Weights of a small masked spectrogram model: norm batchnorm.
Rows from block 20 of a small masked spectrogram model, named by matrix and row number. Each number is 50 + 12 x the weight over its row's rms, rounded and kept within 0 to 99. All counts start at 0.
After each channel's rows are labels from the 100 clips, of 14848, where the channel reaches its highest value: "top examples" is what is common among them. Only what is clearly more common there than usual is listed. The data: simulated sounds of rotating machines with and without faults.
# conv1: bottleneck pointwise conv (model.blocks.23.conv1.weight, 96x176x1x1), inputs 132-175

conv1.30:33 50 52 64 52 54 54 43 54 54 00 64 78 78 48 31 21 22 55 56 28 42 62 43 47 40 49 36 52 60 59 59 77 50 59 31 70 53 53 53 61 49 69 52
top examples: thin (high-pass); speed: medium; turbine

conv1.46:48 68 68 53 28 27 42 57 46 51 63 37 40 52 70 65 71 42 67 43 64 34 01 63 50 60 47 83 38 31 66 37 51 71 59 66 43 62 64 54 43 29 56 48
top examples: piston engine; compressor

conv1.66:68 61 51 44 34 51 47 59 49 45 32 44 52 57 76 52 29 61 30 59 44 24 48 39 46 35 55 37 25 14 55 40 45 75 54 46 39 71 35 68 44 54 58 39
top examples: state: faulty; rattle; compressor; bearing knock

conv1.58:69 67 62 46 48 35 43 47 42 45 46 41 55 56 53 75 57 61 74 68 49 59 40 88 71 49 67 69 38 58 33 53 45 44 36 65 45 46 46 58 37 52 48 56
top examples: piston engine

conv1.65:47 34 57 75 63 77 69 42 78 71 72 62 29 24 16 29 37 69 39 65 40 72 54 60 40 53 67 62 68 46 41 52 52 60 35 33 57 37 70 46 59 19 42 42
top examples: muffled (low-pass); quiet level; piston engine

conv1.83:62 55 60 46 17 47 35 34 40 45 41 51 44 48 55 52 79 42 46 43 41 43 42 54 50 71 36 60 21 42 45 83 49 36 47 51 58 42 63 63 56 62 62 43
top examples: state: faulty; bearing knock

conv1.22:60 59 51 39 54 35 52 43 38 37 59 40 54 40 37 70 53 51 55 52 66 49 57 53 44 51 58 49 44 53 51 61 39 70 54 85 40 55 57 58 34 47 55 47
top examples: text has "speed"; speed: medium; compressor; state: normal

conv1.31:61 38 46 69 56 26 47 75 38 43 48 43 54 52 58 46 54 25 51 42 65 34 70 20 41 69 46 34 62 58 35 59 57 26 67 50 39 53 27 41 34 49 48 33
top examples: turbine; gearbox; thin (high-pass)

conv1.48:47 55 49 48 28 60 28 00 47 51 49 53 80 62 63 56 48 43 60 49 48 50 41 38 53 71 53 37 70 54 45 73 49 60 68 49 64 61 43 51 58 52 59 57
top examples: gearbox; turbine

conv1.29:42 30 47 67 50 59 53 33 59 66 28 65 38 41 55 16 46 40 47 45 31 38 40 45 38 49 53 48 52 41 57 32 61 63 53 31 59 42 49 42 58 39 55 53
top examples: thin (high-pass); gearbox

conv1.26:38 30 52 75 66 63 63 80 70 74 80 60 38 17 30 31 39 54 49 51 49 77 53 50 28 55 53 57 66 58 48 63 60 64 57 39 54 56 34 34 57 43 42 61
top examples: muffled (low-pass); compressor

conv1.92:55 49 59 53 27 68 34 52 61 60 61 65 49 43 44 47 52 55 46 57 54 58 43 42 40 63 60 48 72 49 52 64 54 60 58 42 53 68 38 55 64 29 50 37
top examples: quiet level; turbine; gearbox

conv1.24:52 44 41 48 51 64 37 55 49 47 44 56 41 52 36 37 22 59 58 44 52 40 44 57 44 41 55 53 62 46 33 51 45 49 64 33 57 51 34 43 56 31 40 41
top examples: muffled (low-pass); quiet level; piston engine

conv1.17:32 59 66 56 59 47 63 23 45 45 39 41 65 65 45 68 00 60 64 84 58 45 37 50 58 44 48 59 00 53 59 91 41 59 36 68 51 50 50 50 53 53 64 30
top examples: compressor; text has "speed"; speed: medium

conv1.60:56 47 43 69 54 59 69 56 63 58 65 59 24 34 42 54 32 49 59 52 65 32 38 32 41 41 39 33 73 37 61 67 67 49 52 47 46 55 44 37 62 40 36 34
top examples: gearbox

conv1.85:47 52 71 46 51 49 16 69 52 65 51 63 36 55 49 48 17 53 26 58 58 44 65 31 46 52 55 32 61 62 53 19 57 54 46 34 57 42 53 64 49 54 50 66
top examples: speed: medium; text has "speed"; turbine; machine: gearbox

conv1.28:51 44 48 37 48 50 54 51 33 44 50 53 44 44 49 45 59 49 53 56 53 54 54 51 40 40 52 54 48 50 57 56 45 48 45 40 55 56 58 51 53 43 48 50
top examples: quiet level; piston engine

conv1.70:61 52 55 33 42 51 45 56 44 45 38 49 67 70 76 52 47 63 64 41 52 37 26 26 52 62 58 42 00 52 71 47 31 31 52 58 52 37 34 51 56 51 32 41
top examples: speed: slow; compressor; piston engine

conv1.2:34 58 62 49 55 66 72 92 37 38 35 76 54 54 42 61 44 47 44 50 43 52 44 53 54 50 58 51 00 44 47 39 59 57 60 57 76 32 41 61 74 64 45 45
top examples: quiet level; turbine; thin (high-pass)

conv1.88:41 54 38 48 55 51 63 59 48 42 51 48 81 60 60 59 56 79 63 48 87 37 63 51 63 69 26 45 57 72 60 52 35 44 39 75 32 57 48 53 31 63 49 55
top examples: compressor; turbine

conv1.41:47 46 44 46 64 50 51 64 38 40 26 61 37 49 71 43 40 31 31 60 35 27 73 69 53 46 47 53 48 47 22 55 48 60 69 56 42 68 28 53 50 41 60 60
top examples: turbine

conv1.84:53 46 44 52 39 31 59 38 41 46 46 45 53 43 56 39 70 31 49 60 42 35 39 48 45 54 45 46 54 56 76 28 36 40 56 60 25 44 76 54 25 49 53 73
top examples: text has "speed"; speed: medium; turbine

conv1.12:44 54 44 53 36 66 59 49 57 61 61 49 68 55 64 31 73 54 25 32 50 83 46 60 53 74 44 65 43 63 51 11 42 35 43 33 57 46 68 49 49 57 53 60
top examples: compressor; text has "speed"; speed: medium

conv1.3:50 53 51 56 67 51 00 76 49 56 48 63 57 58 47 57 61 46 56 31 56 59 53 43 53 55 57 44 26 36 44 53 53 39 48 57 47 56 68 46 58 48 48 34
top examples: electric motor

conv1.55:63 51 44 68 41 44 77 39 48 55 44 52 45 50 60 43 65 31 40 53 48 44 50 37 47 57 49 26 56 62 33 56 63 46 59 54 54 62 57 44 49 51 76 62
top examples: speed: medium; turbine; thin (high-pass)

conv1.18:49 45 48 44 50 53 51 56 60 44 50 57 78 56 43 54 58 60 67 52 30 54 32 63 51 74 49 49 84 57 36 49 37 43 27 45 45 41 54 69 52 35 48 34
top examples: electric motor

conv1.54:30 53 65 19 51 45 41 45 32 22 22 56 66 66 74 48 35 68 27 59 29 57 43 56 59 52 72 60 68 76 46 42 44 46 44 37 61 39 71 63 56 76 56 34
top examples: compressor; speed: fast

conv1.35:56 31 50 80 56 55 71 00 61 73 66 69 76 36 74 25 55 42 58 55 38 75 51 44 38 44 44 47 54 42 47 58 71 50 48 36 71 46 55 49 62 37 56 41
top examples: compressor

conv1.79:50 55 59 55 63 57 29 55 40 49 42 55 61 40 49 55 41 66 33 38 56 23 19 46 58 41 32 47 41 53 41 29 52 66 49 48 59 51 48 52 60 66 33 61
top examples: state: faulty; rattle; piston engine

conv1.91:49 47 50 63 30 40 51 40 60 54 66 37 42 36 41 50 69 55 53 33 51 30 70 43 47 47 49 48 68 48 68 32 45 56 52 68 35 49 55 46 37 34 55 64
top examples: turbine; rattle

conv1.45:57 64 49 41 50 44 48 50 38 43 40 44 51 65 56 57 47 47 51 57 50 51 56 54 55 46 57 54 36 46 50 57 43 58 53 60 43 53 47 53 42 47 47 39
top examples: speed: medium; compressor; conveyor

conv1.27:14 51 51 72 58 42 58 50 48 54 41 50 49 44 66 51 58 47 48 73 50 63 67 48 46 43 17 40 49 38 27 29 63 82 31 52 49 71 42 47 47 60 47 64
top examples: turbine; gearbox

conv1.77:41 59 43 43 33 50 19 56 54 38 32 45 64 57 99 58 13 62 51 45 57 62 65 59 56 47 37 52 65 10 57 45 45 51 43 58 47 54 27 53 60 58 36 46
top examples: state: faulty; speed: slow; conveyor; rattle

conv1.25:51 38 54 59 57 57 44 54 41 62 40 69 50 51 46 37 54 47 53 51 50 55 53 48 38 37 54 50 58 50 55 52 61 54 53 35 64 54 43 51 64 45 46 31
top examples: turbine; thin (high-pass)

conv1.8:50 60 54 29 44 40 37 67 38 34 31 28 78 74 62 55 78 57 57 56 37 39 33 61 65 61 65 52 40 58 58 48 30 58 50 51 37 57 52 71 38 58 46 39
top examples: piston engine; clipping; text has "clipped"

conv1.11:59 64 48 35 44 44 55 78 32 36 27 41 56 65 44 67 69 77 35 38 36 42 56 65 69 49 52 43 33 29 27 49 40 50 40 58 45 68 50 46 43 62 58 50
top examples: electric motor; turbine

conv1.39:51 26 41 69 58 66 62 49 66 64 51 58 29 28 45 23 50 58 46 50 31 56 42 60 38 42 51 60 73 36 51 46 54 44 41 25 57 49 43 43 61 12 41 59
top examples: muffled (low-pass); quiet level; piston engine

conv1.23:50 66 41 40 35 49 55 41 38 33 26 41 84 65 75 62 45 71 46 49 50 38 23 29 51 33 27 34 00 46 42 30 34 62 58 45 55 55 46 53 58 54 27 48
top examples: speed: slow; piston engine

conv1.21:58 53 55 47 41 33 49 56 47 36 65 27 66 35 34 73 58 61 56 51 85 35 41 47 59 46 58 31 38 44 60 48 39 61 65 87 28 58 30 63 24 64 58 57
top examples: thin (high-pass); speed: fast; pump

conv1.93:16 34 33 49 50 48 51 58 38 52 38 55 16 45 54 34 74 44 46 58 44 35 49 36 54 28 73 38 36 45 69 49 58 44 47 59 43 67 40 42 46 54 54 68
top examples: piston engine

conv1.7:37 45 52 42 47 61 60 58 51 55 34 54 26 51 56 45 41 31 49 55 58 38 57 77 44 53 05 49 62 59 36 33 53 68 24 36 52 43 30 79 65 48 73 41
top examples: piston engine; speed: slow

conv1.86:71 47 62 76 74 25 70 62 56 53 61 38 40 37 49 52 55 43 34 62 71 60 65 49 31 60 52 38 39 51 31 28 57 57 65 59 31 39 22 54 32 40 36 69
top examples: gearbox; thin (high-pass)

conv1.37:45 45 39 34 52 51 37 69 32 44 37 65 54 48 51 45 41 48 52 46 55 43 56 48 42 29 50 46 38 41 51 58 49 45 50 38 62 54 48 53 57 50 42 57
top examples: quiet level; conveyor

conv1.89:48 52 56 53 62 31 37 56 51 40 72 34 31 53 44 64 51 68 38 63 75 56 58 48 58 43 49 57 53 54 39 74 38 30 54 75 33 51 18 38 41 44 50 40
top examples: gearbox

conv1.61:44 54 42 45 83 60 68 83 49 34 19 67 89 66 95 52 61 55 60 50 38 80 47 71 55 50 63 54 62 65 26 69 49 42 68 45 65 50 55 49 72 49 51 26
top examples: speed: medium; piston engine

conv1.40:61 45 52 59 51 58 47 47 53 62 45 51 20 42 22 49 34 19 44 50 50 41 20 72 58 13 37 86 05 10 62 38 50 55 43 55 53 55 39 44 51 47 50 52
top examples: muffled (low-pass); piston engine

conv1.52:45 55 43 51 44 32 53 59 48 46 68 36 45 50 54 58 28 74 42 29 81 41 36 47 43 34 55 47 42 36 46 48 38 44 52 71 29 42 56 46 38 60 42 42
top examples: state: faulty; rattle; compressor

conv1.32:46 34 47 64 45 63 49 34 49 67 39 79 30 31 03 33 37 59 47 57 50 50 51 39 34 35 52 46 46 35 45 55 70 43 54 36 65 49 22 49 66 34 54 29
top examples: thin (high-pass); speed: fast; pump

conv1.43:44 30 58 81 61 60 32 40 66 75 74 58 15 26 09 35 29 33 55 51 33 78 71 48 35 55 60 53 48 54 65 41 58 67 49 35 52 60 34 38 39 29 36 58
top examples: muffled (low-pass); quiet level; piston engine

conv1.68:57 29 49 67 60 56 58 32 57 65 30 63 55 46 67 23 71 38 50 56 34 64 62 52 42 53 58 59 58 50 49 54 65 39 54 32 62 62 75 53 62 39 59 61
top examples: thin (high-pass); gearbox; turbine

conv1.5:56 29 47 65 47 60 45 58 58 65 47 60 31 29 30 35 57 56 53 42 32 67 47 59 37 57 59 75 48 51 54 48 57 24 55 37 47 52 54 51 49 28 37 34
top examples: muffled (low-pass); electric motor